python train.py --dataset="cartoon faces" --train_examples=203450 --horizontal_flip=false --norm="layernorm" --qk_norm=false --parallel_block=false --depths=[5, 5, 5] --optimizer="adamw" --batch_size=64 --epochs=4.9 --lr_schedule="cosine" --final_lr_fraction=0.1 --weight_decay=0.5
Rows from block 5 of a small multi-label image tagger, named by matrix and row number. Rows with one number belong to one neuron. Each number is 500 + 25 x the weight over its row's rms, rounded and kept within 0 to 999. All counts start at 0. Numbers have three digits each.
After each neuron's rows are labels from the 100 images, of 14976, where the neuron reaches its highest value: "responds to" is what is common among them. Only what is clearly more common there than usual is listed. The data: cartoon faces.
# fc1: MLP up (model.blocks.5.mlp.fc1.weight, 768x128), inputs 64-127
# fc2: MLP down (model.blocks.5.mlp.fc2.weight, 128x768, transposed), outputs 64-127

fc1.375:515475482545493511505560509508509543514498495486484490493494438529496512515510485523498468529508476432500505584478470527520520517495513507474498515469493467492515484475501492511498498492478549
fc2.375:496515494438477529507487507478535439477506508497495504505520566487511477497502516493494527512498504547527497508545509505515495486502500464529528470506504492500505483521486508524508509499513457
responds to: beard

fc1.222:532513503565520517491536512481488526490497507490485484477475504509511509506466470540504465521523469468512507553514455537498506512487511496480502522487487480465504453448495498523482490478478547
fc2.222:506525510445454520516498521478532471548522498529518508504536503528493505486468518479509488516486477504537511493499501482526497504531482485537511482448529509492527503520485460502514496512518455
responds to: beard

fc1.466:532492499544494504488576504498482535494471524515486484496486513524521501493490457544494462517526467480506500559486463515517477499488505492475500520498477481478512451479496502508497468484486550
fc2.466:494494507470462510500493527463573486545518525514506506521543519503507483494497512506499507494478505470506523488502492489526504501531500474528519478494515517477470509510501476515499521485524466
responds to: purple hair

fc1.558:502526478487527530485504490491511540515490479507517534506464530499509521475491490547498473498511596497484520506502486490492500466525527469500502512479521472505478479503458505451466529485504504
fc2.558:503505578497533511499451475502529505484498505453492508504502502468498518502498475500500470501478456489489503497489520496503493525507506533540493468508482524497564488470494502528538502498484473
responds to: yellow hair

fc1.7:506480524492524516506481499541476481511544512511527495519519487450492517507503481471475514501503500513485487480487484468524444513518544500570533500485468503517504492519499517499500499500438504
fc2.7:571488470518524515512487503456488506503504494500516495487525503588488467474499500513503467504502507472486511488530497505533537481443492507491507502523491527471487513476502521493538471500487483
responds to: purple hair

fc1.243:507473493545499497503574509507502545515476511506482481495492450523496505506503461520488468539514477435493513571476476521518507512497513499469496521470499463489513472472498489508508483483475551
fc2.243:496512485461482530487491528476552436456496506498502528514508557497495473510505509481495535508493522540506493495542511494519496478506490465534531478505497504485485498508475506510498509492519462
responds to: beard

fc1.44:545497471525486501498510488475508511522509509566501528446495509542530529503492506482490504506515520495489530475522538507468526461482549480457482537464481506478465482520484480472522524521507498
fc2.44:470499537451507516498507535539507488488503507463492505504483495441496447506500529492512486499482502512532502505456433506512507560521494515525507455518525490537493506522500513534447453496535514
responds to: green hair

fc1.745:502508529495520476449462456475504509554476534506489491490517477523501516510499496486453494513493508523507514519542534543545522496502491493420489508534508519512498516476530485499522462475455486
fc2.745:468504477495477551504559527545497510490494487460501509506451507443508494510503478501466507494503489484533500492439481503529503513527505485550500474501477487504504464523512555489451510511567494
responds to: green hair

fc1.693:437491551504495453473590426497518457480519517474502500514549489465513528495532459478499531514492502506505484468540508502542484484501493521478476488511495492521515521488509502516543487491521481
fc2.693:549499436465446555510408545497479490501502502489492496506421485490513503486503548494498511504526512472488479511500477502439529507489496473512489490491520522491518467501491476470441489495511493
responds to: orange face

fc1.288:491546492506488495460535423482493524487537527518484519485498505503520507538490504474488529498518524481535514459563521508540507463502490501496530509469526467517506495490485491494472444473470544
fc2.288:467502509484494538508550577479485494517505495510502505498489509484509495482488522517489467495463524475465499486479537517472501516501501495499503465489485489491507489451502522513488566491477449
responds to: beard; orange face

fc1.682:520488507513518503457502508465527480534523536459513488532467527501473535520558453545497442471478509493515529464460491495475524506478554460496517469473472554481480476498506511469499543487500511
fc2.682:465501514503515509508510489461500540472494506564489496501504503487500495525502563506553478497495496515480479489544536493466537488526504533492492482479461497503502559461496481532478462500462495
responds to: angry

fc1.253:540497464518482493513493483476514497498507487545512530458512543540543517484495497480479503496520523482477543479511528494488512470487539486477497543436489505480463519532474495477554514511484488
fc2.253:480500535458523514493519542564514520504499511455480505501491497453490450512505537479504471486488503527542496510482436516518498552536497501542492454498533491530467497533495510521456456503502491
responds to: green hair

fc1.502:497500512482508527458506507488488491554474529522492500463526494539509522510486481498436513482508541439518504514495545542527493449480507490448468496522475496486517497466525511485504478497484509
fc2.502:505498480513497472504498504513530505494499501467510493505454501448498472504495502500502477493456458552517486520490445490516507512538501501552512505513555501551487482525504541499469514509518438
responds to: beard; yellow hair

fc1.226:471477496509503500517493497502496497515492551512504516490507432517491506512472480491481468498509506492511468529443491500475537493496551514505542517506544522522532500514515515490479572520499492
fc2.226:508492509495471505495516497489469471464506503500501484495505499498490512478500488495501498498450452482445472496549482507521497504503504503481531494512498538512513572503503504497580555502494468
responds to: orange face

fc1.515:527506462507485479515487474481508513516498504530507521441522501549527518516480486513497513490502530483480541487533556499483501461471514499466481526466487489474485491523482486471536519523503467
fc2.515:498500529478506565507516540517499488497496506527486494503444467449501465512501544485494457502486475501525491485467434508508514546524503487497511485501522515513462475528494525520436453497518521
responds to: green hair; long hair

fc1.190:503508501493503489489526523528500486504509466468546504536535519463489513496537481498485530489487516489491497505500474473553435514504493483547550486497480509519502528471489518465503456474460467
fc2.190:554489507498495513493487475464487517507500492536508498492501512543495468485503509508514507521499532486481526495513481494514546472459497513518499523517500496479486486495502477525489506497552497
responds to: pink hair

fc1.340:443495549499493501510512501507507515501539469463477494542496477426504532486491488517525536520509507499488518501501484492502448492525489514495477492517512482500504491488527472497490492510552501
fc2.340:546499437494504512501491467465500489470498514546503486494488514565489458519516524503519436515492512488501475497520482503474537477476497487440505514503498514491511496522491519515518501491469509
responds to: purple hair

fc1.179:532507483505518521516488503462507541516505491543500531467504515538532512485475490491476478509514539483504525495490537489470521450488552494472472520469485484487463461510470491472504549524500486
fc2.179:480498520472483521505487521524508480468494511467491498502510490439499493504499523498507470497464510511486505509494413514522484545529499498520504468517521503537508531496504516510476446502482484
responds to: green hair; yellow hair

fc1.161:512530520498502523521494525499449506541472484463467476512499487479505510452507495520517513518488534442481517503521502501520532517489520525483489483484513532511489494473477540480513493471507466
fc2.161:500502453490468464503522495501484490500500499491512504502452500514496474499503550506540554522515445497499514501529489494510486510507500491455498547499509495494459466537493515472568475502532470
responds to: blue face

fc1.401:490506473506517514521515504515508464513457516485548502527519486443483528499483502508449532482463516476515490503468502522523532524475498449488526472486548463510479490496474536509481536506527481
fc2.401:508488535495506462499488513459490509501492506525476492499498503571491460504502508478568490499542515515488498495499542492495451470484496556467495547491470549453510502478503484505496475485488545
responds to: beard; pink face; pink hair

fc1.521:538503475522495508506503490461512525517510499561499528452505510541534528499490499482493494505513529490489524472512545490470532458482546488463481533461483500484468478514477487470515539515512502
fc2.521:462502532458509517503502534536509489497496516463495503503501492439497461504502516496508484492473506516527505508468421508511486554523499495530507460537519483528493515521499516527455445495522509
responds to: green hair

fc1.27:548477519476535506500517479548526501512487514482514495535501520451502524503480525474466506529496539472554516502499526506500513472508522467509484464490538480537504475510499498505479505500526498
fc2.27:470498454536520482503493496448499517476501494523492504486480505598502458526495479495532513491534495504465499514482494502501485501544496505533491542506491511461491494544500508512482472499492503
responds to: pink hair

fc1.702:484509503497546527538476508474510526531481485504506535482519496528521513483468491506488463501496547483518490520468520479482502443512524506501467511490478489497486476507475493450485538506513504
fc2.702:497490513495492525504468505492517455477498515514504492496516491477497491498502476500502473502466494505467512514514462495521476529510496498479521481506494531524499546478508540548534461508461479
responds to: yellow hair

fc1.610:495486546484559490477509485530515489484476545464512492547496509456488514509509499517495509534494521492535480512479463502527461506485506511529503468501517479541539496488487519495492497501481485
fc2.610:525500447521483532506487511450490504484499492570494498494467491578484476491497485492507486492513528496464534502495509509496537515537488460470515537490482556448465506557505497505503489495492506
responds to: purple hair

fc1.399:498486490550495497490585502511495546515476499497463483496497472529497505506499461546488470523514456452507515575470483522525497500494510486469516505481486464482513451480495495503502488494489555
fc2.399:512488483457487534495493529464555439467486515508492513515530565496506475505512504472487520493482520518499494502538495502529501496504482467535531483503487489490492513510473489528497513503519460
responds to: beard

fc1.73:502484517500482480509523502467524544453541446494469515511469491477501513510477516531521541529525530489503533547506523491525474447490468527506474519506522475473462487470538480514498488506541449
fc2.73:499511485507484513496499487470455485494503507524499498505521508519505503514502503502507482492487517516447467499518482499484522486500496483434499494509501506498512503502498535498540516503433540
responds to: purple hair

fc1.109:487498507527475513485585504516498526507488505518476481524496541525470471505523461549509467493496511523490522511486456514513462496473526510475500483500475436492482453524497496515476507478484548
fc2.109:475528496488549483499498520483582490539485511489519514508492486537510505468514502455506570506548528466498537500519485499521480480496489483526469506574486499486514508484491455493508501454521503
responds to: blue face; teal face

fc1.717:518514462505488486509488468483500527527509510533519511442524487551529522519480463523511518492497533483483525472533551494489495448469512495462487521474484479477491494507491484467538515522500482
fc2.717:506492524491501564509512537506500483500503506537489492501431465454502475506496525491494477500482476507519497496485445506497505541527497485491514480501532525515479488531499522528431458502525504
responds to: yellow hair; green hair

fc1.119:475466490473518484474462451502522524505473482446455461511499503473522490506508499512471511505505500520527518463539545529504492490528477502481461503520535505509515541586504498515503498480497526
fc2.119:502504499528475512494528531503537515506509500552488509511521508513503521496502499483555515497526486480474487506492482506470479556512496514513493536470471510481536525498508507497472453495516542
responds to: green face

fc1.169:486514505493513510452493456479497525537466531519491466461512475523503524527498471502459497486504551484493495500501550530564509475495499473461484499532464502474522510460534495511499468484475513
fc2.169:490504517488477512502542558514511468491501491454500503507465512444507489458497514506464465502481471505537490508467456491513509516537507515531502462490577491575490472547501512482471534506555465
responds to: yellow hair

fc1.65:479499488516492467513485454472525505502466512527495502436523465556526508530516500528515506509499510497457493495506524502463499497460500523460532529500482510497542508505473483472517539507509490
fc2.65:462502557497536533502509517507515507527499506522494505501444482440497494488504511481480500505507518522544489496490491496486505505523499486495492464518503492522453447514491476522465488497598495
responds to: green hair

fc1.53:500482549478567493458499476522507507496464523461497489545519487472496512476520495522506508556498521492537486515499472513526459484486499525508499472529509482535547506483519485479509497492491505
fc2.53:520508442523473531506496490459485497466501487557496497494477494546497504500508487493541496486515527511455507495499479506482530517541494434489520551497489542449478525548493498494482490505485523
responds to: purple hair

fc1.700:502511476507486511500466463473495555516491509510510488464547481537537524518484441531516513495491537487489519478511533482506493469458510507487513522490480485482517501491489470446511502506477506
fc2.700:496494536506521520501525521485526467500506515539485489499425479474510500491503508504501490498478508498531478512535465507483473514529496473497501480512554519541489529527498510515448482505532471
responds to: yellow hair

fc1.464:474491498448529534494489431454470521500523505470505472506489491502475481523496438533451503515506541449535491490454530491547528457504531510516485471501512510492493501537531475507509546506482498
fc2.464:516501491534441515504484534514477498503504480503503504497485519466493558493498506503463537497491451532477522501482504504528470473536498478477493523503509519515522577535498473479512445504465507
responds to: green face

fc1.554:478474560513506516503466509509464503533496570520445459524457453495498544497495509489487501514487507496528491509483495530468486475501561541470503492489498523542535485526481505454494517514484484
fc2.554:501502427484452488501498493498509486507495511521511501495480504505508462514492460501513527491479508447485517493535496497473549540494489437478513498487530530465451530494495542528563490504568463
responds to: blue hair; blue face

fc1.290:481492468498522493505476482536482509533501505479516466487490446493520504517496491490475426492488496492511487463478542481500530514502511506498525502473528517539539450526485517487490573506468514
fc2.290:514510512518452490498500523469496502495504512561496482509525497534494492498498521485484474505477472474472458489523467498499487493497502502464514497504522472519479513465489544505541494510472505
responds to: orange face